Rows from block 8 of a small image classifier, named by matrix and row number. Rows with one number belong to one channel. Each number is 50 + 10 x the weight over its row's rms, rounded and kept within 0 to 99. All counts start at 0.
After each channel's rows are labels from the 100 images, of 14976, where the channel reaches its highest value: "responds to" is what is common among them. Only what is clearly more common there than usual is listed. The data: made-up road signs on poles.
# convs1: first pointwise conv (model.blocks.8.convs.1.weight, 640x320x1x1), inputs 214-319
# convs3: second pointwise conv (model.blocks.8.convs.3.weight, 640x640x1x1, transposed), outputs 184-275

convs1.370:40 49 46 47 52 53 37 62 77 44 43 50 59 54 41 44 61 62 37 61 42 57 54 74 62 42 60 63 42 45 65 42 44 62 56 43 51 66 48 70 62 58 49 71 51 65 52 43 64 45 52 53 57 54 46 49 55 55 60 59 57 44 48 52 54 50 39 44 49 56 62 54 55 45 54 26 65 52 25 56 38 47 51 61 41 59 58 54 49 53 46 50 59 46 58 44 63 48 58 46 46 56 37 48 35 55
convs3.370:30 59 40 46 55 38 21 38 46 32 56 49 66 45 68 27 59 52 27 28 48 62 40 47 45 53 52 52 57 47 53 37 58 53 42 31 57 40 34 47 60 45 44 29 53 52 63 40 56 38 47 61 53 47 44 32 58 45 55 54 49 52 47 43 35 46 57 34 51 46 36 59 48 40 50 43 49 58 38 54 50 44 44 43 56 63 52 40 34 63 59 61
responds to: brown face; pink face

convs1.592:38 52 35 47 65 42 49 45 46 43 50 46 59 44 62 57 40 49 55 43 53 41 42 50 56 52 40 47 27 52 55 45 55 59 70 56 53 60 50 48 56 49 60 67 38 49 58 48 52 36 40 60 68 51 50 54 54 50 44 26 54 68 37 56 66 52 33 48 55 45 53 40 38 54 61 52 55 52 60 43 51 38 48 48 31 54 46 49 62 46 35 45 48 53 30 49 41 50 56 52 56 56 57 46 36 44
convs3.592:50 45 34 40 38 32 29 46 62 54 55 40 62 64 48 58 43 54 74 35 48 48 35 43 36 48 52 51 34 49 45 41 45 47 44 35 49 46 42 43 33 47 52 31 39 50 38 36 54 49 41 50 54 37 49 45 37 55 46 31 54 47 36 71 42 49 41 35 51 36 36 49 44 56 60 55 48 48 39 51 43 51 43 46 45 48 66 61 51 62 45 43
responds to: teal face

convs1.444:51 38 49 57 56 34 60 58 41 48 56 42 62 60 28 58 47 49 46 36 41 58 60 46 40 52 51 53 50 54 42 54 27 65 69 45 58 54 51 44 72 49 58 46 68 60 65 50 59 45 39 41 40 36 31 46 63 56 62 46 44 51 35 57 41 59 56 41 51 43 50 50 47 24 43 41 46 59 46 56 45 51 51 51 65 44 55 37 71 59 63 54 45 54 42 44 56 52 55 52 41 34 52 57 46 55
convs3.444:46 56 52 73 69 67 50 25 74 71 30 49 75 56 59 63 43 47 72 34 48 41 54 54 48 36 38 66 34 63 45 33 53 61 20 40 52 42 42 46 37 48 38 64 41 53 68 55 47 61 67 38 61 51 50 63 60 52 39 44 56 52 55 50 52 53 48 45 56 49 40 66 52 43 44 40 56 46 35 39 51 41 54 52 59 60 41 40 52 67 54 39
responds to: red face; teal face

convs1.609:58 69 57 33 55 61 54 55 43 46 45 54 42 62 56 47 58 45 60 70 47 50 54 53 52 48 60 42 45 71 38 60 48 39 47 41 66 60 31 47 46 42 51 42 57 61 49 36 53 42 51 44 36 60 45 51 64 43 19 41 43 59 48 61 47 64 62 41 46 47 56 35 57 34 54 62 51 61 58 49 47 59 53 65 53 46 57 40 60 53 44 34 50 78 50 40 48 45 51 42 82 41 60 48 48 48
convs3.609:54 49 41 42 44 28 49 60 66 51 58 47 69 39 60 43 50 60 49 39 51 74 43 57 14 44 66 35 43 44 51 55 55 44 58 52 48 44 45 37 20 55 50 37 59 61 25 60 56 47 32 59 46 34 40 45 58 48 47 61 44 62 32 48 60 62 53 46 55 27 49 48 43 74 52 44 33 53 43 63 55 49 35 41 60 45 53 44 53 55 53 44
responds to: red face

convs1.526:55 43 59 37 52 36 56 44 60 44 52 36 56 55 50 52 60 46 53 33 53 34 64 45 51 58 51 61 56 54 60 59 56 67 65 54 60 58 62 63 45 54 54 48 32 53 53 68 45 53 61 56 55 44 45 54 49 35 55 45 51 55 46 52 44 55 62 50 59 43 48 44 57 40 52 46 64 46 50 42 68 50 45 56 64 56 54 54 50 62 50 45 47 52 46 63 48 77 69 50 45 40 46 47 60 59
convs3.526:58 47 45 27 48 43 46 74 46 51 55 61 49 32 56 51 39 56 26 61 45 63 40 40 40 54 62 47 70 42 48 63 44 50 76 63 45 61 48 37 30 47 52 29 64 47 51 60 64 47 37 50 46 66 46 50 32 56 41 70 52 54 38 40 58 50 56 67 50 45 57 44 61 73 48 49 39 45 75 69 44 60 44 54 56 47 45 43 54 40 44 57
responds to: teal face

convs1.590:33 46 54 45 50 48 55 53 57 59 44 40 48 55 38 54 56 51 47 64 33 62 60 46 58 60 44 81 64 52 29 59 42 50 65 36 71 33 63 38 59 44 57 53 56 72 64 65 60 61 54 41 48 42 48 51 64 68 55 50 50 47 52 59 46 40 48 37 59 60 42 51 44 44 50 45 29 47 44 46 44 43 61 66 64 54 72 55 68 52 46 63 42 64 59 55 63 56 48 53 53 41 39 53 52 52
convs3.590:61 51 56 60 74 64 45 50 35 60 45 55 25 65 58 52 41 46 22 42 57 60 44 46 56 57 59 32 71 41 49 43 38 46 41 44 29 57 63 49 47 57 56 54 54 57 59 48 54 46 49 53 38 36 53 50 57 42 71 49 64 43 59 60 51 49 63 40 43 52 55 35 48 37 47 47 59 38 55 53 44 49 56 63 34 50 56 69 55 37 46 66
responds to: orange face

convs1.623:43 58 40 59 65 65 62 45 62 56 49 62 55 44 43 52 49 56 60 63 61 37 41 50 49 47 58 52 34 45 57 54 54 33 39 49 60 34 47 53 51 36 44 49 69 45 33 43 66 47 49 43 47 70 50 30 62 53 31 44 32 54 45 52 51 58 55 35 43 39 46 49 53 63 51 49 51 38 43 42 38 54 55 61 39 46 63 45 41 54 46 40 45 59 44 48 45 55 48 51 67 47 44 46 49 37
convs3.623:48 60 49 47 52 38 41 55 58 69 60 57 42 52 71 43 55 55 49 65 58 63 46 45 39 51 70 54 52 38 50 54 43 63 59 55 64 54 43 39 44 51 44 41 42 66 42 46 55 56 38 63 57 58 45 56 40 46 50 56 33 64 43 57 53 48 43 59 53 42 44 50 46 67 53 49 42 85 61 53 64 47 41 56 60 49 48 61 60 46 57 74
responds to: brown face

convs1.78:41 47 55 60 54 36 46 58 37 49 64 42 51 25 45 59 49 37 55 51 62 45 65 41 52 66 43 47 51 55 66 59 53 60 37 60 34 33 59 72 46 63 51 47 58 36 53 48 41 39 60 44 39 56 43 54 47 30 24 58 51 45 52 44 55 69 60 54 57 49 46 34 39 47 52 60 62 44 42 53 41 46 60 43 62 43 71 45 42 54 42 28 66 35 59 31 47 37 47 56 45 49 43 43 60 57
convs3.78:54 47 49 46 42 42 54 39 52 50 36 48 47 48 39 58 55 58 28 52 28 72 44 47 46 49 40 37 53 66 46 37 47 36 34 29 57 54 45 44 48 41 55 50 56 37 57 52 46 29 52 31 52 41 45 56 59 48 34 58 53 45 31 40 61 51 41 45 42 38 36 43 45 40 44 35 30 52 37 62 57 56 38 52 53 50 53 50 58 47 49 47
responds to: black face

convs1.354:52 50 48 63 54 56 63 75 49 50 63 52 58 41 59 54 40 46 66 44 49 53 32 66 41 46 39 41 40 57 49 59 48 55 66 44 35 61 41 47 50 44 37 36 46 48 46 40 46 56 26 63 40 51 53 42 53 47 51 67 42 62 43 48 68 59 55 44 64 21 54 49 65 32 64 39 53 51 52 49 64 59 59 51 41 60 51 42 51 48 50 44 62 55 56 55 37 49 53 70 43 46 45 55 43 28
convs3.354:48 44 56 50 42 37 51 46 30 26 61 66 43 30 49 46 55 39 46 43 48 47 49 47 33 50 36 55 64 38 56 58 54 54 56 56 50 49 44 54 40 51 56 40 42 64 56 44 33 49 43 58 49 68 49 52 41 41 25 58 41 46 36 22 30 41 50 51 42 61 57 37 60 49 35 55 38 41 62 54 58 51 35 58 47 51 44 31 46 47 42 38
responds to: teal face

convs1.458:73 46 51 62 51 41 67 52 49 69 55 61 41 53 51 53 44 31 47 70 61 47 34 50 38 57 37 60 60 58 34 53 33 38 37 56 49 43 53 48 53 65 48 28 47 39 57 39 58 58 37 68 49 59 53 47 42 30 46 54 60 52 49 56 49 46 63 54 63 45 55 59 41 47 60 54 43 39 59 36 50 43 40 38 63 51 50 46 37 45 39 64 41 49 37 53 39 45 54 66 55 53 54 57 49 43
convs3.458:63 47 51 38 58 57 53 61 59 71 52 57 51 37 49 74 62 52 62 62 46 63 49 36 42 45 72 41 44 35 52 66 51 49 60 57 65 62 57 61 55 53 51 43 49 46 48 50 52 66 44 39 63 42 61 58 33 57 54 32 33 48 47 75 39 47 45 77 47 52 49 48 49 48 50 46 55 60 47 75 47 51 49 58 56 44 45 41 70 51 60 58
responds to: brown face

convs1.145:54 47 35 55 60 39 56 57 31 53 53 52 59 39 54 57 43 38 48 53 59 54 41 49 44 49 50 47 39 52 57 65 78 63 76 48 40 57 45 53 54 35 45 48 47 30 56 48 58 57 26 34 41 58 35 48 50 59 57 48 55 63 66 50 51 65 47 62 44 46 46 47 60 43 60 52 52 18 64 52 38 40 36 44 41 77 39 70 51 46 63 31 60 54 36 47 41 56 33 57 50 44 54 60 37 38
convs3.145:51 69 44 80 59 55 47 40 52 48 50 53 62 66 62 55 56 46 44 49 47 46 57 50 41 49 39 48 34 52 50 50 42 43 48 49 52 51 45 46 47 46 55 56 55 50 64 61 49 47 44 54 44 57 49 47 67 49 73 38 61 58 60 79 64 48 53 62 57 47 54 55 47 47 55 46 49 55 44 50 57 48 45 58 47 60 63 60 59 39 50 69
responds to: teal face

convs1.495:59 52 42 45 64 58 54 68 42 59 40 46 36 41 44 59 41 53 63 67 46 46 57 62 41 50 56 47 55 46 55 58 63 54 33 48 66 52 28 49 43 48 48 62 41 36 34 59 52 41 44 61 40 47 73 56 52 65 52 63 46 54 46 40 62 47 48 35 56 36 54 58 56 45 38 44 52 62 53 59 39 52 60 49 23 58 70 56 43 49 64 29 52 71 50 48 58 40 41 48 67 51 46 56 67 53
convs3.495:44 62 53 52 56 57 45 61 58 43 58 69 52 66 62 44 50 45 51 49 60 29 50 68 64 50 58 52 49 54 62 56 72 53 60 51 46 58 55 73 51 52 55 46 30 59 48 46 47 54 62 56 56 71 56 46 48 48 50 51 45 58 59 60 34 42 47 49 42 47 54 58 49 51 59 42 54 44 61 40 57 55 66 62 55 48 71 69 42 47 65 45
responds to: black face

convs1.483:61 51 50 46 33 53 59 47 47 61 60 45 58 47 55 56 52 31 48 63 49 45 33 43 42 59 42 62 52 61 43 51 27 52 42 58 47 58 63 35 51 43 50 43 52 47 63 43 51 35 36 63 68 64 51 39 47 53 43 61 48 67 48 65 51 50 43 54 53 35 47 59 55 48 51 41 41 46 67 35 72 47 61 55 64 51 35 59 58 40 63 55 40 52 45 51 58 53 75 68 51 38 74 60 59 45
convs3.483:42 46 49 50 55 43 40 33 51 59 49 48 37 53 45 32 62 53 52 39 49 62 46 46 50 58 49 37 36 54 52 29 42 45 38 42 58 48 52 43 49 62 48 40 39 47 46 17 57 53 55 56 46 49 52 47 57 44 59 37 43 38 50 12 17 56 61 27 52 60 54 39 49 65 45 63 43 44 55 50 55 51 56 43 42 48 46 40 41 54 41 31
responds to: pink face

convs1.474:53 40 60 57 58 48 61 45 47 41 58 43 67 68 51 53 49 45 47 42 45 38 51 57 42 46 36 41 51 59 52 51 38 77 90 54 52 62 62 47 50 44 57 41 36 53 41 61 57 52 52 59 35 45 46 55 56 53 52 54 57 41 50 52 40 57 43 55 52 54 43 51 35 38 67 50 66 46 36 46 39 41 40 56 49 57 50 45 64 51 51 38 67 49 30 65 55 63 47 68 56 50 43 53 51 57
convs3.474:60 51 54 74 62 60 44 33 58 36 56 46 40 63 38 45 49 61 39 44 50 35 48 68 58 60 36 62 43 52 46 37 58 52 36 26 49 36 53 55 35 48 44 57 48 40 59 55 39 42 57 58 48 38 54 33 49 44 50 47 40 57 56 59 52 40 45 33 48 60 43 59 43 30 54 58 49 56 42 46 53 41 61 48 26 54 60 56 32 50 52 52
responds to: teal face

convs1.604:46 32 54 45 40 68 53 58 51 48 46 58 54 53 62 43 53 47 55 38 35 55 55 41 54 41 35 37 49 56 32 59 41 42 52 59 37 61 48 70 49 51 49 36 30 65 27 47 47 64 56 39 64 46 47 57 55 50 71 27 51 45 42 48 60 44 49 45 53 44 44 67 51 50 58 42 62 54 53 36 61 40 30 37 60 46 40 65 73 41 37 74 57 50 56 39 54 62 52 58 35 50 37 50 52 32
convs3.604:52 56 40 44 34 43 47 64 43 51 64 32 54 56 43 43 67 46 59 55 46 26 51 48 54 66 40 29 25 58 46 55 65 52 66 37 56 74 55 55 37 51 55 49 43 36 44 50 53 49 57 60 45 67 46 41 45 50 48 31 44 40 62 52 41 59 54 59 48 36 51 52 58 41 57 59 53 53 61 34 32 60 57 33 43 42 55 54 44 36 50 51
responds to: orange face; purple face; blue face

convs1.22:47 41 51 50 53 42 48 53 56 45 54 40 53 63 62 36 49 53 28 54 65 48 33 47 51 62 57 49 47 45 51 56 52 65 53 71 36 56 58 59 39 50 47 49 45 54 53 63 52 40 63 39 42 38 43 36 49 72 58 57 35 57 55 43 42 44 64 41 30 63 38 52 52 60 39 61 31 39 55 53 56 55 46 50 60 30 43 50 43 24 51 46 52 39 46 70 50 51 50 57 48 42 44 52 49 50
convs3.22:50 57 46 41 47 48 56 47 46 56 64 54 53 45 52 66 72 56 68 44 46 38 45 37 35 53 44 50 41 44 55 48 51 34 47 37 57 57 64 45 52 48 54 50 25 53 26 22 76 54 45 58 49 35 41 68 45 49 36 46 44 44 50 49 29 62 75 50 49 46 55 37 47 33 45 63 50 70 36 35 36 63 44 42 45 46 62 50 61 45 42 38
responds to: brown face

convs1.373:49 36 47 48 62 60 48 42 41 33 57 57 71 51 33 60 74 47 31 36 49 57 51 56 42 51 60 52 37 42 53 67 33 74 67 41 53 59 52 52 56 62 57 61 80 51 44 38 72 52 46 47 34 43 23 38 47 60 71 45 59 40 54 47 41 55 56 53 50 47 53 50 50 46 58 39 51 54 40 49 44 51 38 66 71 51 56 38 64 54 52 31 60 41 44 50 57 67 50 43 49 41 32 43 46 53
convs3.373:51 42 48 43 49 34 65 51 50 58 60 42 47 42 41 51 39 45 50 65 59 45 58 34 41 43 72 47 42 41 50 49 43 57 50 77 40 85 50 56 40 58 59 44 50 60 32 50 38 38 39 61 40 52 49 60 60 47 46 33 56 66 45 47 50 55 46 45 44 40 67 35 54 47 45 51 49 46 49 39 46 70 37 40 48 51 53 51 44 47 53 44
responds to: pink face

convs1.258:65 59 37 45 58 61 54 63 54 67 69 70 53 63 46 56 32 57 57 64 54 68 50 48 47 54 53 44 40 56 46 55 55 61 49 68 47 42 34 57 43 59 41 65 29 49 50 44 36 48 45 42 55 66 47 48 50 39 30 53 32 62 51 53 54 54 52 51 31 51 55 34 53 43 53 71 58 48 81 54 54 52 62 50 51 46 49 69 49 49 47 37 39 65 41 46 48 46 68 49 48 46 69 61 49 49
convs3.258:49 56 51 47 42 69 48 59 49 54 45 53 39 71 37 73 39 46 41 63 37 43 56 61 65 54 51 44 50 73 40 53 57 49 48 64 59 57 23 51 54 51 63 57 47 31 44 49 63 58 74 40 48 57 58 55 47 60 52 56 51 42 56 49 59 39 61 57 54 59 59 44 54 51 48 57 67 43 57 48 54 61 62 49 65 62 53 44 46 55 44 46
responds to: red face

convs1.403:75 46 54 42 60 58 67 53 52 64 61 69 57 47 51 37 40 57 62 61 64 63 41 71 48 49 49 46 35 47 61 58 43 43 49 53 37 38 55 55 56 54 47 55 39 35 37 48 53 39 30 66 48 46 33 45 45 41 39 45 72 57 69 50 40 54 55 65 52 44 51 62 57 38 47 44 50 47 50 27 50 39 39 66 49 83 60 52 49 69 53 29 54 38 52 60 44 56 33 37 40 57 53 51 28 52
convs3.403:63 46 44 32 48 57 33 41 36 59 37 69 49 51 58 53 69 52 32 51 45 57 32 58 47 42 65 45 62 41 44 42 57 46 44 69 77 57 45 58 62 50 45 34 50 59 36 51 56 52 48 38 66 58 52 50 51 57 63 64 38 45 54 60 48 47 57 47 51 50 35 59 51 52 50 29 51 51 43 60 52 57 39 49 45 48 58 42 54 52 61 61
responds to: brown face; purple face

convs1.153:57 45 35 59 46 39 66 49 53 59 62 47 36 34 39 54 40 71 53 60 65 49 44 45 46 54 54 46 63 58 61 38 52 48 24 53 53 51 39 38 49 50 47 34 42 42 51 68 55 46 47 31 62 59 43 55 52 59 42 67 57 47 49 68 55 54 51 41 47 48 38 59 63 52 51 48 29 30 62 48 41 47 58 55 53 56 76 58 60 39 52 54 46 56 59 51 44 68 36 46 33 58 44 65 58 51
convs3.153:45 49 78 65 58 71 49 46 43 49 51 55 39 48 60 41 34 38 51 51 49 62 58 34 62 46 68 47 55 37 47 41 37 50 41 52 53 63 58 46 60 57 57 53 52 62 53 44 22 63 70 60 57 62 51 48 57 50 65 48 43 52 74 46 44 47 64 50 50 70 53 42 53 54 46 49 70 50 45 59 61 47 69 60 53 57 45 28 54 46 39 63
responds to: orange face; brown face

convs1.638:41 45 53 45 61 44 53 55 55 54 52 52 57 52 51 34 58 54 47 40 41 40 45 38 49 48 50 45 41 61 47 52 42 50 55 72 24 51 55 63 44 59 50 45 45 57 47 49 40 50 59 26 62 47 34 45 48 52 62 44 32 57 38 54 42 56 53 53 50 52 45 49 61 62 48 54 32 37 61 51 68 37 42 50 58 36 44 47 45 50 38 50 74 24 49 66 44 79 57 61 33 58 37 38 56 34
convs3.638:46 59 57 48 47 68 53 37 57 58 62 49 56 61 30 45 57 53 68 47 57 39 48 53 77 52 55 59 35 48 45 44 54 55 46 43 51 49 51 60 64 50 51 52 43 53 46 61 50 45 68 64 62 37 52 45 24 51 57 38 61 40 68 55 52 53 42 46 54 48 49 50 59 28 57 53 71 47 35 44 46 48 70 37 44 56 56 50 43 51 61 51
responds to: orange face

convs1.617:51 73 47 36 48 64 53 56 51 52 57 55 54 53 64 55 41 49 55 49 56 38 66 52 43 61 62 48 42 62 48 44 57 62 40 52 54 47 31 56 48 64 55 46 43 59 50 40 43 37 38 43 51 65 30 38 47 38 35 57 56 41 56 59 50 61 52 38 40 54 50 39 57 54 55 63 59 43 71 52 53 52 52 53 42 45 35 49 51 52 39 45 34 66 52 48 50 47 50 34 57 52 67 66 54 52
convs3.617:45 58 58 66 58 75 54 49 44 47 41 49 40 68 49 55 32 39 56 47 39 41 70 64 67 55 56 45 62 70 46 54 49 48 38 55 52 40 32 44 68 53 50 60 48 42 64 60 47 67 71 44 44 54 51 48 60 52 55 51 58 36 67 47 63 47 61 61 50 65 51 64 56 63 58 61 81 55 59 54 57 50 65 61 57 62 51 43 40 61 60 51
responds to: red face

convs1.327:57 58 37 32 56 46 61 49 55 60 64 52 40 54 42 53 35 44 52 59 38 43 44 62 46 57 53 46 33 50 62 39 55 64 46 61 57 41 43 59 43 65 46 63 52 52 44 37 40 47 41 50 47 63 36 45 57 49 24 44 54 61 42 59 39 50 46 55 43 43 57 59 45 58 54 56 42 57 71 54 50 53 40 57 40 53 53 35 51 69 50 39 51 68 47 38 53 60 48 58 76 45 56 50 47 39
convs3.327:54 47 50 51 62 34 44 62 51 61 79 63 58 44 36 46 55 59 40 69 56 59 34 45 32 48 41 67 43 32 57 64 41 70 62 57 46 46 71 55 31 55 44 44 42 65 49 45 52 42 38 76 73 29 50 64 51 48 42 51 35 57 42 41 42 60 39 55 52 47 47 48 55 45 41 47 30 48 41 51 47 42 43 47 37 46 35 53 56 41 42 44
responds to: red face

convs1.371:44 19 49 43 59 42 61 46 45 46 51 41 52 43 59 61 57 53 64 46 42 40 48 31 55 59 35 43 63 60 48 43 56 41 50 41 37 35 67 42 49 39 55 15 62 68 53 34 47 54 39 34 33 53 55 51 44 50 42 41 37 55 38 46 56 46 51 62 45 40 42 42 53 59 43 50 47 49 65 56 44 48 44 38 65 30 43 47 59 63 49 64 64 32 45 51 49 50 39 67 39 60 66 32 63 29
convs3.371:33 51 61 53 51 43 44 64 47 38 43 57 46 42 46 28 63 53 46 40 40 60 47 57 37 52 58 40 53 20 43 40 55 36 61 32 55 48 51 52 41 54 53 51 45 53 45 42 45 51 48 44 42 47 41 40 71 53 65 46 50 79 60 64 54 48 68 44 56 52 25 88 38 54 50 51 47 62 44 64 71 50 35 64 69 48 56 52 44 58 40 67
responds to: pink face

convs1.333:49 58 34 40 67 37 53 57 60 58 41 47 51 59 57 53 41 44 38 68 55 47 46 72 65 45 49 65 50 64 60 42 51 63 41 44 45 70 61 65 53 46 43 56 54 75 58 47 43 48 51 37 53 48 29 49 55 66 60 46 60 48 65 67 42 50 43 56 31 52 53 42 48 56 48 44 54 51 34 55 48 49 50 47 44 40 44 71 59 38 61 43 49 47 47 57 61 50 51 49 37 59 41 49 34 59
convs3.333:38 63 55 62 54 47 44 33 48 43 56 39 53 49 56 22 44 42 53 48 48 53 51 50 40 53 41 56 61 51 52 31 51 53 40 34 57 44 50 51 44 46 43 55 38 56 63 70 43 46 52 53 59 55 49 39 76 52 50 74 58 71 61 64 55 55 39 30 55 53 36 60 48 37 54 57 41 52 36 45 51 55 57 38 43 62 53 52 35 49 49 64
responds to: pink face

convs1.328:49 44 51 48 52 38 41 84 54 38 55 65 37 48 48 56 38 46 66 45 51 45 76 37 48 47 50 56 64 61 56 49 74 46 51 57 42 47 59 54 51 46 48 39 42 44 49 58 44 50 35 65 43 38 57 58 43 34 48 48 44 46 55 52 36 33 49 53 59 46 55 51 47 44 53 52 50 36 44 47 68 45 49 60 64 55 39 63 47 59 41 47 60 41 55 53 53 61 29 68 46 55 48 63 56 49
convs3.328:44 52 51 58 42 59 50 56 51 69 62 59 66 64 49 48 55 45 57 58 48 37 56 50 60 46 54 44 57 57 57 61 57 59 44 76 54 45 44 48 71 59 46 38 44 53 44 55 16 61 56 56 47 50 60 38 59 61 53 58 52 52 52 49 57 51 49 52 51 53 47 40 57 61 59 47 57 40 56 37 48 54 52 40 49 46 56 58 53 71 59 42
responds to: red face

convs1.440:51 37 48 29 43 51 60 55 22 46 43 46 67 44 49 48 62 59 52 66 47 50 58 49 51 57 50 43 70 41 34 35 48 64 50 30 63 47 48 50 46 43 49 47 75 51 41 32 47 48 48 42 32 57 56 63 58 57 56 30 56 48 30 53 52 39 45 47 52 44 57 52 42 51 39 41 46 69 48 61 39 52 41 45 59 50 48 50 45 56 68 52 52 52 51 48 77 55 34 57 54 53 42 53 55 46
convs3.440:47 47 56 54 50 49 54 64 46 43 59 52 58 56 56 36 47 39 53 54 59 49 48 57 74 49 69 58 51 50 60 58 59 52 61 59 48 65 35 54 65 57 51 60 52 65 46 56 35 58 50 60 59 63 52 35 62 40 73 43 44 68 70 72 46 50 57 66 44 48 43 56 50 69 63 44 71 59 59 50 54 41 62 62 44 37 55 59 41 49 54 63
responds to: pink face; circle sign

convs1.423:45 53 66 61 62 62 49 58 54 63 53 43 49 33 64 46 37 50 67 47 70 40 31 56 53 54 45 43 39 49 44 52 43 32 58 64 35 35 43 49 54 44 46 45 34 41 48 39 42 61 30 37 37 51 56 51 42 49 40 57 44 58 47 33 47 58 45 33 54 47 50 62 58 48 53 38 43 38 39 59 34 46 51 60 39 44 52 36 44 45 43 36 44 44 44 56 37 57 48 56 43 41 53 54 50 31
convs3.423:48 45 59 49 49 62 47 40 29 53 54 56 30 48 31 39 50 44 31 54 50 43 52 49 68 46 39 48 62 46 52 44 46 57 44 54 49 33 57 49 52 52 42 56 55 51 49 44 34 47 60 58 42 52 54 49 52 42 53 66 41 58 70 38 45 50 54 43 42 52 58 46 55 45 46 61 60 36 44 56 43 48 55 57 37 49 38 39 44 39 40 45
responds to: orange face

convs1.380:61 57 32 49 56 46 49 49 43 65 54 48 46 43 44 39 44 58 68 59 43 50 47 59 55 52 59 43 42 57 50 48 46 53 55 53 52 60 24 27 63 59 41 61 46 49 57 39 57 45 57 47 38 64 45 70 51 50 38 37 37 51 62 59 42 53 53 49 37 48 58 51 40 29 61 66 40 69 68 49 60 59 61 51 49 31 65 61 61 49 48 39 35 56 29 31 45 55 56 49 69 50 57 50 37 51
convs3.380:43 52 51 48 56 37 55 52 56 49 44 59 58 33 56 37 62 61 60 46 50 62 38 47 32 52 55 41 61 52 56 42 47 36 47 54 52 28 69 42 34 49 38 50 54 59 45 41 48 51 34 42 57 46 42 62 56 50 56 60 43 54 47 47 54 60 61 60 41 57 33 51 49 57 48 48 41 61 59 55 60 39 33 66 54 47 19 26 52 50 49 60
responds to: red face

convs1.204:58 66 44 61 48 53 64 54 57 50 58 56 51 46 39 45 58 44 46 60 45 60 61 59 43 41 60 51 36 46 59 56 47 47 62 51 60 44 35 54 54 56 44 55 59 38 39 51 72 53 43 47 29 66 49 37 59 58 34 55 46 58 59 52 46 62 52 33 45 41 55 41 54 49 54 51 51 45 52 54 51 51 53 70 40 46 63 55 42 47 46 33 51 65 42 55 53 63 46 47 70 44 40 42 35 63
convs3.204:62 46 51 48 42 58 56 42 38 57 56 45 53 47 31 69 56 50 48 47 53 44 56 36 58 50 46 57 40 63 52 37 47 49 44 41 39 69 49 60 61 50 53 48 54 47 51 43 53 36 59 50 46 41 62 52 43 49 43 41 62 37 52 32 39 52 46 29 44 45 55 32 57 35 50 39 60 36 45 46 33 68 57 31 35 49 56 47 49 49 57 34
responds to: brown face

convs1.432:45 34 55 57 54 47 52 43 27 26 61 44 70 65 46 60 40 44 48 32 48 40 53 54 54 54 44 38 41 51 47 60 50 77 63 57 53 69 61 50 51 41 63 35 67 47 49 47 52 67 58 51 44 48 38 45 59 43 60 50 51 60 35 39 52 61 44 43 56 44 46 49 58 44 36 41 67 44 34 37 38 51 43 62 55 37 60 35 40 49 52 47 70 50 43 44 55 62 45 65 62 53 48 56 46 46
convs3.432:62 53 52 59 58 48 43 35 61 56 42 51 61 69 52 55 54 51 44 49 57 44 39 53 49 46 60 56 25 37 49 47 61 54 39 30 62 31 46 62 41 52 33 56 46 58 58 58 54 60 49 47 46 46 57 43 56 46 51 43 60 63 48 58 59 50 48 36 52 45 32 53 45 28 55 56 44 68 45 44 48 33 51 42 43 49 51 42 40 53 58 33
responds to: teal face

convs1.529:33 49 59 56 55 57 57 70 52 61 48 46 60 33 48 44 46 58 60 49 49 52 51 37 52 57 63 50 48 52 57 75 57 29 48 52 47 23 47 60 61 40 43 56 46 48 31 52 59 56 43 44 63 54 59 38 62 55 37 49 38 52 48 42 48 49 52 32 52 42 52 51 61 59 56 41 39 38 45 45 49 33 54 59 56 51 55 45 33 54 46 56 52 51 45 71 41 61 49 44 62 52 55 55 41 50
convs3.529:68 49 60 59 57 45 53 66 37 43 47 54 52 57 48 51 51 48 53 47 51 48 41 57 51 49 49 55 51 58 57 56 58 42 64 53 35 52 66 54 34 51 48 57 61 41 54 60 57 46 50 50 43 50 61 44 69 47 50 49 72 50 46 50 66 58 58 53 44 48 65 60 58 43 48 63 40 04 70 53 52 56 62 58 48 37 64 46 44 45 32 09
responds to: brown face